Weights of a small contrastive image-text model: 12.9 epochs.
Rows from block 5 of the image encoder, named by matrix and row number. Rows with one number belong to one channel. Each number is 128 + 32 x the weight over its row's rms, rounded and kept within 0 to 255. All counts start at 0. Numbers have three digits each. After the name is the row's rms in percent of the matrix's.
# convs1: first pointwise conv (encoder.blocks.5.convs.1.weight, 224x224x1x1), inputs 0-223
# convs3: second pointwise conv (encoder.blocks.5.convs.3.weight, 224x224x1x1, transposed), outputs 0-223
convs1.122 107:091109173071160121112172166084139136121187176133146130104158172185113155105184157039168150120139068127125110132144089112182183157142083143189117135100088141164131141146102145133184170175150119110125085078110126070122062129143076177150143137168101124190114147153132113116131117117125130105158140103174099138141053155146161152172137099101124115119103147151099184146126102129134167146066124172086091100158168119136162133146118107162133162178134177128034161127026118078144137122116121186139113141100146190122111101110158119086102086119138157120126152104149115177125098111082125074173097124148153191125172103135096094123151105131148122166079110110092142121158199119094176126138
convs1.123 100:124228145115134183093176161074150118132053157114101100127151079174119143143094101117177142126157208065112078080168117155113085157105154103119090148156179149105091128137120117152060101151095143146162105111104156111138086115116106149129159144119135114151178113113140158122105082133125132122085133157144185137154137077117164077093117086142086101116074124130128092142086138175136127165168122104141133118088166140172084134178105101091136191115121108162080086131159087125126099174131115106166120135106073133116139146147089141097123150142086122184161118239095158107178061118161132142141126136136164122108135069104117175130107111076148081151138185062110100066117109134082088116188
convs1.124 099:154133111125127117096091085183127114132104125095103107134133112128145188116152138105096079150138115077209086119089156192140178074143121169090143160134153142106071161087111117139122146155080131161121140112144095101128148157143090160124086122185158111188173160161150152107144133102138126132159076105187151162121145096112070150151120163171109156164119111099093153090176124132128111147137153111135158126108092140170075122170126024077115127036127136128154100121131099148103099186145121153254091090116129109115086155105161117146160116140098166144137140144098089125102078158165139173101125126136149099084112091154154119155178142130246132125160148140110066100187157167105117118139
convs1.125 099:089145150131111130100121118093123051191130102151167128164119118069160068141109100127106122169142134131103141124109111110122083135104119136095103090109101112115117112174105082114055172143142120118108147108160139163117176164108148123093065108133088171122208104109084131050192146132166103141181122140174157079151123109111112176117156141108165157097138117123113130133154082163112130089126083151093093140072094099092154100137108097198135142086130083118188114164156154135102094134138120157154201099181168136151125094174083139082104114096117141146148146124131107167081056129088099200113082142089100122045078201185103092137125142169113171184108152134084159096120174128106117085128
convs1.126 097:140207188188144140126101113111166069105084133116112165136114067131111125197123123129137133117144119157095106112150117118168099143123141101059146141177172095159118073152166175103057125100114179135103126090140171094156134120114130098123146131171174159081164115061155104115107118100120128106079173141095207134155112136103112110105161105125096116122103132100160106121139102127107117133187084088190140103082211069122123174172071165132120094138139142130073091105153142124108133139154164194098145123110076094161121129115117097121100114141140126146127138131067141168056167195129174188143105172158119117119157070128135167134115086128143080127175102170086079117077059141177137106088
convs1.127 097:094176118118138112049091090106144127198169085143132126156153106079123101171100132114132123178136132088124168132099147183122112083192149134108118125075136124113130139126144155133095179157134067133124124098144147104119143151101149116105103143181122148193191126068153129092180083097148107160161139091169203063126142160106111149125145123104125182119101114134128156147134060118131128081133096169067085176087112100151133117172114082126132153088123134155196072128134130121110122200114108158172170054145197147137150109140089134086125091149118148127137119116118112127130078118145141113140102132099122128036131110160137093116123095197177175224159146136128101085151214158157136098154
convs1.128 103:120164159162167131076145109061063061191101101119141153145124058113185151172150127127118156135104168134062096183110107163157167121150130110099188138120156157095123162112152130121129163160123104140132137156126120101143099171177103114157092145093067112102158110123093135168080136136096138085098120100105093076154140124152190094112157183123128179139124128150133120138126149111181132160078105039088159130097117168150086095121090123087103116079214145071158201108189083105153092193166123172123106172152206101146125133074128148147143114089120171142156115094165080148065127085145131101091143118155168154140116133078122099105113113150086141167145120098148135108107118112093108166098
convs1.129 108:109198097150202173197152124162142133111091142141110130107074190142129076154148124137098151120138124120106129121065176083096140101123134106128161093086148137104096169142162147141106103140174180068131205128080101171093140156101119124098133105145112126186100193119127161143109146134134142127152139138096174136126110108146165135184134078092134128159125122142099117145084108171148116153103090163092116140122165141154141069157124159100142101106097055154030126156199148099111168179157128079123140137076153144173183108067108080102161122128183163058136121143137112136156154151128114095152115147144066142165127200075135114072112163081107072108159109053151110099137162152132155112135
convs1.130 099:155154150065113116154113137125167153110159142148125119112184165144108079090122157138136147146150144169082101166151128102128098122102125093138140121156116138142144141156165119146110124106065166085147179121110147155160147114143174119116119115143073114136102129141183121117128069204108146098101142115125122156143188171127140127114166193140090130192104059062165169083106094140179128149150091168093124155157076148125101096126113192137158100143173123155085090102112149115119129079113146153083100115100138203130057129172170201143131188101145143087103110068085135144133149164164109210096113173137130089203132100109142108132124171142066126123231175153158084125092115137149081114181
convs1.131 101:108130172048153113112104126134177173136107084113159121150120124124092138173148143141185143094136134082150125173086082110147150182132147062084150140116148127116117133099076157110113149148113146138111121081091110116109135139069139135146130141093092071151153183103147167104060147168111137111092124132166143122118185152086110132100135128147106171172171120151101193109067127187180120162179099135086146151121115168127119104214127092093171129066113076140108155095094084161072165160109115084152126076058176144180131114091083143149135109124119142087098092106065179094097107100133146099114171093137090121161118175072167086081140123176134127149155137065184169175100146168128117160104
convs1.132 099:115192142116169109051138129065176098142135162099129118106085159151167079213113137145069129090086149120080094121099165163193085122133106076179170098091105098121163129155086115093130113143179065135126048087166155124133123137129152161102136066125162150160085112089132130097155097101121138111183172103090185082115159114112054145114146163082127089097127195115119131112120114127132156126176131180130126125166155150121193100141153166124138137160118114127125141102100148127122114097157093107088134081139111173105108085146112089133140044146151116140104105180079177146115206146167097114158059182139181158097125159150141148150109086082082121142152078113123144120120165130160140108130
convs1.133 098:131165134120161193143146118107047156129113099134078110138154126100170070138186144171167149065120147124053139168097146161093177101133111101129124155152143109126166122085154105148121033133114151129111134074108174141126145169085159103131136094118137109147091116127143088111087109121157131107106152102108137132164122152128089155140120155090090182106072085156125196129162113146174100154117121159110120135146140073145111075106136221057165132104135113135169086113135088096121113163144134101091113071116183183111114156100151171152134144102065115153139121181156085171140178134118120071056074123090096119165151150127126147138140119106066177118232100100151146103185113106133170131100
convs1.134 092:153088139086141161133133119145079055108113060122102139096081101119123103133108114128121150081172140109140127127215146122147115125132162095156074155147136102168145136130104135133091064166132176111108145147112142090190153127131096145092109124121166240143134152113154156096148099108132141121146134150140109113115176171126149088111108071227091116127137153166158107127172182117115171134070115139063119114094125103045129130111127104107086085164176119149141085075126144114116174125148154161162123104124140146106153107164119183122093176114143214146130170177141164117135095070067095139131143169134146126150133152218120181212093131123144141100132149200165083143121146122127160161138
convs1.135 103:159144117130115132102158104102102106119052141139128138145094183113127105118125118085111172091116112138111157112121163113194144068143107083136099161132139091145096138211069183118064141158187095139181187105150145158166167096155122145115126126179155158152138155078075149173108116060103155111151161156078121109145093112104151116123211149164111113143098157201155139112169124094139145086137155122149132118133126082203150082117155123085102104132119089168176100124176113091119186162115109105114182103087118169101134101087131127140164150158154161141141128121088108159172167106149187130169089129132176157112148088153134168156077145163138158109183056182129149064155184157081155098113
convs1.136 098:126146155101167200133116133177091150146111131132108127122176139108134095132159138160157133143111149063022145137119135181157151093171095133132156139133130162119099159159162119158116054148114126149145127107088124143056116163133145125139137106173131111168117125165145091135089085112143135124139093093111153120152109136162061177127122142109089174113117118144152135118151134171165123153116107147098067127140085055190161087085068171026122130099105121148158059133098098135122125196141155126075148117100169170100072167090148156167134127117116099152130154167126091175126183104137142074101107120116116077159148052122128136128184121105108144103242143065134171075124100149136088153113
convs1.137 103:119112119125098149137097137202071174130191151135120105156101123133119090153125134157097126111065112155116178112135159169132135164126134134125139079115106106150129084110140102179099190085120109091110113130138170148119126164142159087099152146135099169135062103104120124089041142132120083131167153103092123132162128147112173069128202104105232183151120136110143114132082127127164168084068162157059146136138103149147100094108131100152141099056131137145111136063178060137133076115127152140079130158162190138082129072179114166147124109095172169073195116132150173115162174155095128086095124121074081066130117150081117090113109114130105104090088161137110117084135159145111161090137
convs1.138 100:135179107133183131090151137092113110167117152136077144095094181087110129180148121133106126123096061116119144105110167084176130136109076131115139150148106081122132130168092150119090125125170131064120145141174116167168122134143151107104144121106129161092130113074089171133192167042090123129204155124083159131164120160092199167133170117120096142138128166149192096176199107141140093147078093160115148138115139086163141076117141124198116090129145097145134158096100123097127162100155111145154017137094126128108137048139144149141143061127160203123100146111102165157127132119163147130166088191163127122153148166184143138143046133122136096162176085135155098087124140156103139076116
convs1.139 104:149100159108132080142167152104156149100048114121179138127142112121132106110065126131134148083118108119131134084109159091155137094098107155162133159151169131088101120143129104127115091137073115086085152167126129170138119154180069117154192129140127150122198073151130197134107158132147149073087136149100106168159108070189168091078210119123120127142131084129134103112102221119196082105067133128116098152146096148121078129129157139149172140138143091220118094112156102132132077140108151153131063140114161103081125058151095151125104162137117178157150143129074126092109150162093112154119088136150146168083124086090106134150134145123164104077137139137129098039123145080127114043171
convs1.140 102:144157110122155142137147108057137117075133151111047090110157143142134148140130127122141110131131105127158150108157105116128060154123144092116140131126142146209166131119131116111123181151143161152130103109174151108197129097137153076142156141106104156178088156097134128119068117202122096138139109143092167132183128112154138114096135142152143159121149056084137077095131120190176128144159143170157120114109145212160134086100104154111180109104141154131115166120109101047128114123157178045103097175140088203089126143160124173122090096139082161161114142133113170120148096199130132178073189155084183117161108154135171195120141107119074136084151136163130043168200106116118150116105
convs1.141 102:129143121123136154109118150141078121108146165148119119134165069159140151103105154110160100174157120084152089138154097097114113167150146147127058153152169116111062124197155152198099099161111201113146125184077128107120103107133104088111147118132192126168067147138121142147120097112160140125026143104138121145164116074103156074083079141120094092135151130181159088084103084138132135145117148109148106148140126101158101138083090135086069117117108164108083108180165157173120162163107150142127084125156086072133101185085148093097107152120206114081156157180097170057126086116162183145117115131147075122186155084090108138107110138109125057145129193113099077108090123157096104141164
convs1.142 102:090148161138108187064108162136124128121116165146104148112133157087150080153165115096109085126151178114091156138066097130115126130105160129083200127140137176130058127083139138142079130106137142107159123117133068126089112170112120154152070124130128060183149158142155078064143133163109127177164164102174176102117125107113085163113123093176105125136114157147095105151134136184119126094178132173099148137040161127161129101178171093128103128068163087067134186092233159123114147139125121162194129157143111138156133106134126109164119108128082133116100092142204101181085114143144097101084127118125069101066127142133122109135131165095121127189132167162086079124155201172133134127099
convs1.143 088:139143086090118197101102160161117123120188146073124124145127182133116141128156142104090123091171127041139081149136145154166105089106133135126134118061144172111120148152187194134092119096104159092141107094121088138125119097114124160155130077067152084123134174118189093143177100150138148118151140140093149074131156141140099175069124154114162098188173096101149218104140089255082106071134139214125109128117139125135147161108124109152121125096147144099103160163131163155165137143083085128133106048148115104138104155143175113189134119151119065102072120215119091129125143124158118121143164133164114094148127060103151113111166158105128123110131103156141154148112138147090080116134
convs1.144 095:082111120100174112110137155159105106130126113119146129157142144145139118164174096096120063099176063066117194095126114105153136169103134168088189150149018095208133148097111114097212140101153111133108075135124138154121103154127153107146122119162144146096146147141181135066205103113129095179112124129123150140147111138068166240115115138065107121093096061120104122112129102093081103070148097146130147119135134091133183192102145115144123189142135139105107109161060132151177068110126142132178131137103113172145113173162125083179101122140100087096134122128114154137163126127097063111091146094138112148101143138134104134112237089111135121161144138146139146152149165109133113151128
convs1.145 104:139121134106138138089151111120072182157211186137119094115144140130142151144109130117130118160132083099134104122149138132130109121164119171138080176102123084143168115104152116193152153123157106194178105111144168060068085106075087139079092126149124157147126143112146095046118124121128071118177110163132098066105116135099112135102140093125082138164122142094088103120135157118125237102115085176129104128109120151107099147155113085108097075181092088148148118159102083204144132078125086136184133163067093110111127092132081110136165105121117135148115142114163131138132061123094106041114100124126118076130140111117111097084051123132184148155119216095124090135133083090085162106164
convs1.146 107:111147142133068150138078116081114108141059166118136129127115097089156158146123114157168135065128120141112127157105093089176146174094148114171178133066172217066093144077106127107069158097105156127131127157128116047091173189127135124138115133093103117142182167116146124137189109177110171110176146114127153142126179098166120126074131076169114095140079098152102085105164089134120135135085148110099056128145188190156087113161186134149098117123164091107200126134151185116136173213107138127163146146133123094119118103147136116178171178130085177114134164138114141158109069153111132130152143118122188114104106201154142104149128176159134150148122145188089126131165119158157088132105
convs1.147 101:148143102098130136112077114160125124123165080121099183152068128121100133107106142116103047162124132151170168119137087169121079189142157140093165117098152135132109127118174137139116194163130123155090152084150110133165130112185142080081060126092099102085043135135173094137124121128091108101075100139127150100149147106115194147132083207059140085107144097178106138124179085130132126140115118156168161103081160141101104136045164088150169175093096108147055127166107169128116131116138098109091042105159107160145140132184127146158111171143133128054090077083118129114092134142123162145143166177196091087183155146156119148156121125125129062097141135159111136105119134146144156124182
convs1.148 100:081158139124118150128129130085173196116162086134138139089161132122153140109103103136100193160117102147084110122139157102145126145116118177166115062227128148157122153106120115139107102112085163124098088152146113191165055116091138112132141117178157124137142139179098031145168114118130175172135125133173143128121150168116130105142152078093116131137137237086138120159097119138132043135145117087118148124154094082122089090210093174122079099140170122135118093079133161115160150117141134104124128091130162123141146146097110159104133158136055092199194125121143113124158151113128136157076116119146106082144119103137150168169120138132133162199222166191130130100114132065170144133176
convs1.149 101:117164136117175106159108163112098120132166071128101086114120139212112126124088125145168080113076095054157126161111106145170074107160172114111105086111148074065115098160119111115077107148101141171132100113159149153121092124132124133121111128144094073150124150114144062101139144189109135086161124091135154117173104146144037141147106159104190127088105115090160171132118089195115152178138080136138168106104104076142125108129127114092137125101135116147142073140122146156128125105115161103124155077123117151056091087128194123177147174109168125060042162187103128103115155210170124132140156117137143064165158129142106128136077107180134098094105083101139081154115047114120104151165
convs1.150 107:130078069162114138168125098171171142030137135138096128153106180148144087114147143126120119147142111146125160061119146063098089183107145116107169156143117125177156206130106109112102112126143167111140158085140124166110114091205196082106087120119107122149086162160177124155110092156125100131124136112118133103178192166144100156171127148137101141116120075076106111167096102144148098110157104133121212135061163156108181073107120110111141171076093077129046190140192105145159177177123094102098127156147138154145104178131153119157107101171143088074135116107124165145115181123105129120133147121080056161158116116100114091159129126118107078059110124179101129155144093161144151138146
convs1.151 099:123155083201126106142108150115084101180131118121162131153063094130171089176132103193068091155072127116165129148042162124116148055141133161106191089087154147069106162149139127161137129090110177148105149204116099154111145161127143111092105132102131104109121100097078127180178162118129099133158111111138094121143173068160111123098132189105202144094142143127139084110192090073113143110094145060177113124119097161147109074104124136103162096099149187129150107070072159164131099183128130098099188173102125130100120163133102161073164117117160173085125133120126104173122172084142117172113133092089147104114133152173157123061104134123098100092151119114159109119130099124075103146109
convs1.152 102:105136094087157143156126073126182117148160135075125144079121147107141093112146130139154118087130114091122175142092148107126160126144169088114149158065094121088116186146151124077104134112146091120132117094138172120127131196095171096139138163160000141123146104166171206113113116138112112164161120102130150095158136129130098110145149132090117134116148092207114111122143147141103093096123148189104099114200159088119154143200121203131164121193135103124140133103112080147166131114138166184107137132112153098105142104111100187108174080210100082143106154140097196139181087141159141125149174188131162103118127092109126110163086076109120150188153075088120114115119175137080074162121
convs3.122 109:051143150160117093180057160098138137104137082160128082139174121057131152091088175161061139124114140088133112142113166128129108110114141143120078125157169150128159144175128188119078155157064057113139123093106091129132078073122122082167127127153097140107121074072156089148053149099112114149128152115115146120079125092109089134137162136100118124203138149086193121130134120099158178103140116117089162162135115148139124140147119103105101155124121137149062119074133113195178144156107148120145144142052172110093111103124149112112069097168124144167156159115119154136130158155068144176143147061132126094144154149144156179145082166098161122074121119096116190113177051197125093140088
convs3.123 110:110106141095148147156164148121132167161079167134149139134168198206159151197146095177111144128125094156148118121121123104084098132098141111137149138189119108158135105111108156144148067117133101153145163167169147153110168138117120097143119144129137086101109112142155108186170111137181176153168162126136082173127113182158132158115132123119124185118105107139100176143135146096075119159130158191187125173158121071122090090104103093114087103137164157129163139173140124133095076127179121201166149165115114180156138113127130127108159168094132088160115118104166224176166197028135136081073172189140124163071131097114156165135117167200157127113129101143158131129089170111108165090180
convs3.124 101:101110131139114145101099127102164147122104150108127122164169122164118107119139137129115112129094165153176097164082126146044133149064143139144148116176143192107144155118142160078132156125163164112173152137175153098117147169148154172146174130135132135089155114082104158095098085118130218142127130159121089101097150180139126102124163109073091132121188191130127100092192161091136108198173154162133133133110133120065154161095111203141085105183150133119160154093184128181111112155129114092172144181067188112129140150121171118123120059094132110126128184129128098125141194061162128183123110083091126152170129082155122164115121147117159145144139152148128136106235182169067104167129
convs3.125 098:101172108136118098131132128119123153162104075107109153132126122083168134114154133143129082160170180156145153066095181157119100155115138111142127118115129189144134115115122164190136125143178104117109129157138130135099112102123146117148161174145141128106096173068175175143086107164161122197095086151161131148101100125090108129170147158108062094184087102182066090128156072167101125141196155148093094157148185105153132126106079115114135131152205134108132144145123181095144094129186067100184064145041104140138158114103128114096198164113090191123059136176102143159111170112099178114174127164130153127145170149106126144155126159164124106086206142157173104142099131128093135171192
convs3.126 083:101120053060099108132157093172104124153136141123156124155116156177132103183091085167146120140122078164160124144161100105108161166164180154120187105125095088140097133125144087149179030139091109161115136108161116152156196152154132107127114096096126135112176165195141102113182150095166146113152130173133067129185172139170168124174094115124149154146086111127122081145099086116125131133085120093151131123098149164119092123154097139106162090086142184168138133146155123152086102095152149102142156100124096184097145093124131093114193182106085096151140097122154187203137134100117116129105096151101107196096106095147100154126126144147029081160093105112197101116110173099156191092124
convs3.127 097:065140148169139135099085132101154104085162087101113137161100136099165126131119135147082150125163138061079176125078132168128147205104156097154162134110134183144164138132139123167116149158151149134082138086144135127139137117131148144152153157086100127096116138115134191126171105154130125130120056140137110148075110129128114141199159097129078084118116101135129076163201079153103123109131162182133116112131169156159177141161086184134107130066119112108150156188116193142149118109134074104171072109020082178098161109138114120100123168115122120126141170176130171198063096093109154105146119146147163144220150219112132136138119127146159084117124164102137109131169063111083138163147
convs3.128 107:110133122200108157104128084084083131090057110122076140155137101130064126114147117125121180075117133119110129104102107162108072193110135073183146186125093127108093104133081125085082154108113157125118067147121046145110132132069133070118091166134152071091117082129152104074157110051105094118114090126155060143117075114068150115125126164198084109082051148107165103137152115143134124089164097169136093140097151180108100144145090132069155121110130160093111139132123159151096087116081134124136081115118141107124126152132147122178117073101093159122133102181058145136182129094125119099145132111183200157078114145122094129110115121103106175142119084068089141075100104156140125142118
convs3.129 100:095100096116201173074088112081103107178076125086120096133115107131133054136134053101129102148095100222147127050104127104138130123157146182084120171146125111149129071116188099087101115130118106131144158071111150132127134145129130174150107093134113111076097137140108078118131169127114160136137051127121153099076106114164114077151113133115089130141154077118155089098092090152117175130083140141140161076150134078163075123169095143088098122127092144112149120111112129148046148150177120085094048097089151161112075096109092155091141084140103110132107146079123130124108154128087121087136166115111115114075103161107171199073124073153125124089113092129101170107154181087144170117171
convs3.130 107:194112159179137172124146097116112110129103142099100139139094132147114194153179103060137110149106108115097108089141116100150122158140085081126140130099125153106123106121082151104153053131210104163151149114121163155082189171094143174142109124115116187133152133173086114198143149089147129079126149104132087080096151157135145089159140151180134120070108075159121137116087172130128119137123089126145122125128120059128087167101103089098136142158095118072087083100134098143109100091141141135034118205183117137153079060125121110178158134104126107093078177159154117084141075080111111082107156123146151139086142099114128109095171154157080104189132121162096070191114182099163177124137
convs3.131 093:143122133126142177068126102100043107099123195069142105190132071135107021076124094062201079156091099124101185141108150115125107137139115089115139141102074153115063090135127101089137139168056139100103115126127120129079127099090137121106102091099161156110122125117148147159151113082147069097150087131113110097151112121114083124155166082150151074127087072133142101069117097125072100098132131124059159121159136098084121096120171158117144173184101091153154152061128109107120135104126108103131088156167099113120130086076120141117191146108097135136134166141149058152107117102129092115169127080083090153110120173125131124133153118165099150144095126096120038124145110071079113124145
convs3.132 102:185118127139125069137163127141126084127129109166105091103180136115115088042100155134126110070146169097126151101133160031114089077117071086038115147189125099073143132126115147086105113107121148077080127175099112124163158104131128145131148136100114138116068142075155126083125098127139119102123104147126058168111125131145108142099106147096140073102148176065111105121113134112171142087124130168083119139146059120060160157059106168108116179121176045121125126068090109136173155109101150144131161149093121043094084144093144134145126081125124131097135153116104068083161108121107107129065118072115163090163129153110142083136089126146141105127113136110100093129141087164116109120055
convs3.133 089:143105114114111104132096050159117148116135130115148131122144120108161087134127146120092092108115072186096128100227152097097154087209144139130152163122148143139116127074145130116151088178123082131071091099093133126115098117096122159126117173116052112093108147147128116158147174108168064161120095181102116132092011127151145129142126139085164102141089057132098105100105149119122177119133160133084167071143102114139134114094119095110136153154168132156058117097151132103097109099179185111094100150167149156090109115127142117119119092118124188116135143114133054109124120168129137134131125126135101131050128080144146073103110074082105042077123107125155102090059125119182197169151
convs3.134 113:141102161073081095103111097110110097129157090105090130113125122157164093018106089095065119146227145083114146129116083108077110128130118105054092143097136090050159083137127120080142120128116052109133143166127110148120118139103126103117168157145074077126104096077106085105144117114101092116096117065117134141115090072110086122148115160138111067054093090110120046131094125097141137115092139093131084106086115080136144074073129135144133119135088088117165160111156096139140199131125146132140113133108095097111140152095091125066090082128067158111146163103174100057121097126106117103104126149103130120136099124126140093059033141104112114100119133121124144074145129133140144131090
convs3.135 105:091135082139152112120091064106114147132167111141161057143148095093098094063097177132126126103132132111133115145122147145148076112106082123110190142090143137100087156152143147140127136106171142100129126091169102137160138120105175084141093091134109119111155159142171139127109148159093118153145115156111192040146147110136137150200165121056147150115175179108146098106131118090115083117205062129088121140128035135130125132104135143169090116151155130132155180146156111133105106162093115115124156140132196111142138070143151098154157141117155098187101178116123114128113176148023125124129161027091124141104160155167100125139100098186086119149068188086156100099153083140132057104100
convs3.136 098:135130127071131094130176143110131205132081159134177140149128107188104176110173137154125122150151168107135163150090085160089134159094154146077177113160125158137111179157100153184118179122142146138181142146111123132118192142152137095190132117227128074148083077138164140060135055146109205132152112093119086130150124168144165149108117129137092126151125116119131137147166127110114087100129095087123147130128135093119086171142137171192115180108117135128137163140140055090134167206072089164202197169114147103132122134141119114101154120130149100131114153146106146156076141121130140160048136118119161080136157135168143141141138136131191152111182178120132219144151105107088075107112
convs3.137 106:176061160144153133094163156101155096137169123144175129125110136135133152130127080140138154095165148120146128098162100155134096121164135083134132084073117064141115140106172117125084120078092088148142168072133152139132128168159129135109153105129132106092125162152172111090130147082149135119121168098117093119071099118200177068127094082130180172081155117092188136151093164099158160129150143113135138132128068119108170124116219130178183180109137148126173084115149071117128114157115194170108181094186126158139133204136141156179055104168188191124109145131133129112124145132116075099114141127117050160121134156067167110095092152130110156121109069131077161108164103106177115095064
convs3.138 098:123152170078169149134170186129173108135105181157094180143136209179140139181124106154156119170091087126132165140115179142155098154113143165175113118101125144132112109127149142183127126098150141164163181107143162141088196116166132102115091132096099152152164082142112151153120119125149107102134135161157056139146092160146140142063113138139084198185174094154130179147114177126095118169186131121206091158136145086110120169094160141104163158074151150113190155120064128137119113163164108211170164122147126149151137162122147162124127155134133129129153092114135216156075177097136164167172099197147116179102118137073147151121184156108161138120162131126140160108138180101159085158093
convs3.139 119:125173033149062107124081074104058130119124137089080114141115121085082112119102172047153100119121120107077162127133136122109120135128121098099102139126102163104075136122066094110111144146133120114139098149123069109072133098057168112098126158142128125077102112113084112143158122120082112115114057156122110101147108096061124148141124155057133071074100154113111107085140140089120082050139127096094106123115129106097092049106062142129067122155127089109104177107145120133107124109095120084150122122098139119139115125068076113091186106067063133114092148128125101131127131131064143109147121102056174093103084107092051111147102092125116133090112124105131088098092092086118073148114
convs3.140 101:139116151103119108108116148128134078121144184119114093140111163114114144165136124065100111187134137150162163100035133156167129157048067161117111102117130157093124160112092162068113132116205147143128158094126195128176138151130129214129124124131165166140138109140130132137142069188108226075093138114144091158176205125105142125123177138139112100165154145165161124095136166127102142138087083156160107137101099151124132207155186137138148174136090110093161122147158092182136115119118089157188133155101163074197124159108127097107135113105100160080074158134117135123109113076160161165139122090119157110129136138169123145166130156111113149149134206124117122182193155169075077113104
convs3.141 104:115158106166182108192153151165128122123105211157140135176094170112156133108159133126149132156137050086130135132148167149145133129143166149160182094109152164164131154127147186144236088167155120101115128149208138174128116142099156115154155154071105169097188184145147170184163127151162099199133156152152113131157144208118163172102115073129137123121138082158116152104162141126094136136133155136130108183130137120146074097132142169122151160195152127135109168201147193130108088159142096106140127159122136139156172133156153123117156165151124147098111139093146178126211148135140122049120122137096104184090192116155156130133156152144116105189107128105206142123092180138126149136133
convs3.142 107:123105116155153071102142125119123158144104172129132055167106129112168142089143154134164088135186183082074092105119127151117096163099139141176082145080093217120132165117056132180135153142162131146093078076105165136117150113147178117139179166150197085135071163118164185157094084146148169116123114113116114153078151182094055148145160088210106115114084101069126133104116116132113071133115184158087132114142089094137114157106111124151094143092108089095062171094169113109148134155123121112115120078099132098104139093107103123073181134118142066107129145140088130162143115130083092144111108057173151075178119135096137139119103157114114139093136124143140112147087110138104099203071
convs3.143 060:063115099129142152185185139142134137140122090147197151087076119146129184155083133102126088047121127135121169106174133168176092070143158179127183129127066146158133127138137134136107114102097079097138142120176119105049157124095137179143121105147141102097113078138137119110152180149093169160134132107154132246065099096137098111133118116162136095171155147150179148137085143127119099077119152159155119144079127173140106207125074193108178168140145201114172145194193108112149113121129127081163141120133115151122147117157149128165103122130120142069126105128140130119093095128167128165107163084146089098130148140185127106159127122158188161139119108055123157081061118142126107125154
convs3.144 104:090144156171132143230091152127085123143130155149152178168160063137149154161115125083126158136132135192135121106153185134157141109115160164126169132188075134097166171144124157165183139200106105118156123139098117147131111102126143162216123162156213126137092103100093167175134146113125098123127155147208171145138149147117132128139129140138137118138128162159149100155112156141109168108096165170139205157170204180195116153191121139081149088154088145091094125149087174139145169131174113111120124117107133126193136157134155128125117157122111136149143121184125158133136099114161139113161189129131144119161132134122132124171178143126163218108139140191193122179136158146129192143204
convs3.145 109:123146211165130175139116189181132149092181085134132143089131132140139151150185168122008074134113151149074115167144135153132124162158150145125124133143121126108152176147152130109128117126107146179120128125053108172115150159146057148093158142109129187181099152121163100063117139119106106053181212089135121100121124057150160115128058077213173124129152138117145121156106137160176179072068127159105176129164149099084146105151159110131139120084044087125115107128133122131138127106110165099111144098155104130132130181171123104176078113132176178108111106150141140174126068146138120156131176156159121128144130143165121092143073125143149184128124123098119155139113127160127167109142
convs3.146 109:096137127100075151174190176189162151086149171127133159152177149166057082134195162121118154120087105174140102132148077137082114110123150133079128117135132092112105141133173130114106087093105160132115145186078160134152162181155103143095117118081150131149157145161142096047115097124086120108202173108091123165149133125151169145119130149187155158124130177151147178156077182161092133114109064109169125126135129085066156068134195147137102117124127172199157141177140114125158089136074134134100192149147075143129159160156117104189124142138154130107107130146161061114165097112140140102127148140147166160135159118155062023119116111112138156119100132108123108148142166102128112056136
convs3.147 108:146128118165089108112120120108095116168129146136111202109143142137095187149115118083133135143144144182198196134165140164155102163149152101094121169120088115106178180133133113120180169146134141127130123119165142094162139114156198170133122093110196119143108144110142146092139160081131115162136142117219181201167121149093110162172159150162155135168107136089105102097174128180161115122175113199108173139176188115167123112140148142107146138115213148112144120084148140125167183149113171071142123134157112126136166149101137189116126118132136226152174165165101150134101145124202120125168141158157142133171082121116083155164118129203070162102109082167187126146103115135137175150094
convs3.148 102:124113131108181092131130168145121163171126152131147117126102099144137133103121155170197164174142169112180114073099148174115162091114107194110140130110145104188155126059102135132159178099130117115160150134154115158168171148195152105140108111182194169187191114120158148135142160203115145131144144131135134123166207153140164137074163194057145196131146106170110132109141140153143148167133134053150082124096140143163113160162185138097141174119136105099112149104151156119131152156130135101188164116132139177135113150169135149172184128133143126166161151142138189157129148135175147157177170136111164118146143163221145188102190145121144126130144160172185168168116150132101086162183
convs3.149 090:109175131121172107105089169100154119135095172140173082153135141085103160146117147134107175127107117109111175135134200084139115139143064178156125139111166197138091144119143144102092154140186143097093107184126131083136123134140094186161131116106115124163152102123147120121119097156132166140177118151168151107144176116129154156121130142141081154152105151174068148116074123154040087187136086156129124153178116129086125167083071163186166137139102124137110197092096184125088118138127073143161147141076177129157026091220142083160107092125120110088086139105137159129103089178089163139122134120168201128083152104054136159111104130154098116150130145152141095163132119124100084132182
convs3.150 102:123174130137125096141101102073176075093080142117125137151134116121069134081099113151168165052147169160088133152140112079109101084161172088109105114119093098076200104126094146095100130073145130147083048133158147145121159083155105113122185121120167087189096095092147117061107176126106118114180150107107086158168164142151149137111062141116194196121111135104056132154072121133157145084103102096150122154159106114122087150080090136119040167155121152104114176180101154129101147048068138155119165116155110115136092166096144172171173100154159140117112150117064150107098103183157134142134123095123139138113117089096068106101123111119111096132090107142136113107117122117156131189141
convs3.151 099:128105086120086189129171116151109138191229173090139145113131142137109097122111106095140079168143159139179164133172134149130128114091107119120079157144113103077172188114186105160161188146103146103140180112161135073125128138110134154116150070155148097140096187175111142137173137112127120130102095117120241095135153129098111148175106119082143095167141131130163117061142090111135113155117093123114132102168146114146180139109153135075110152153117090151148087120144133099199154131139132081115082178119099148157165106096109113094151174125127111110151175128192096087125151125146119090087197141105063141178127113112100075163154135171119161186177119134144073197133187090064127107124
convs3.152 096:167122171163120132151063114145121145168162126121147103143125104122086134109097117139101110146091099104143113088152167119119121147114122097098085166168085130056171103119129108201088134132183202129158152147097138186117147091176095166072124159150143194199140078148004142109196150105085086118112188162078136152171157097104151131145157141132102160090116071166104128182144124120189150104117104140112146120113093121119119114136109117117076137089108094136125115138099168120125104099068137174077120087144102141229155137127077111182108165173144133115104151166160153131114095154149109166119105121078164161108057090138086157072106118112091170133143111131114134126133155110168113184126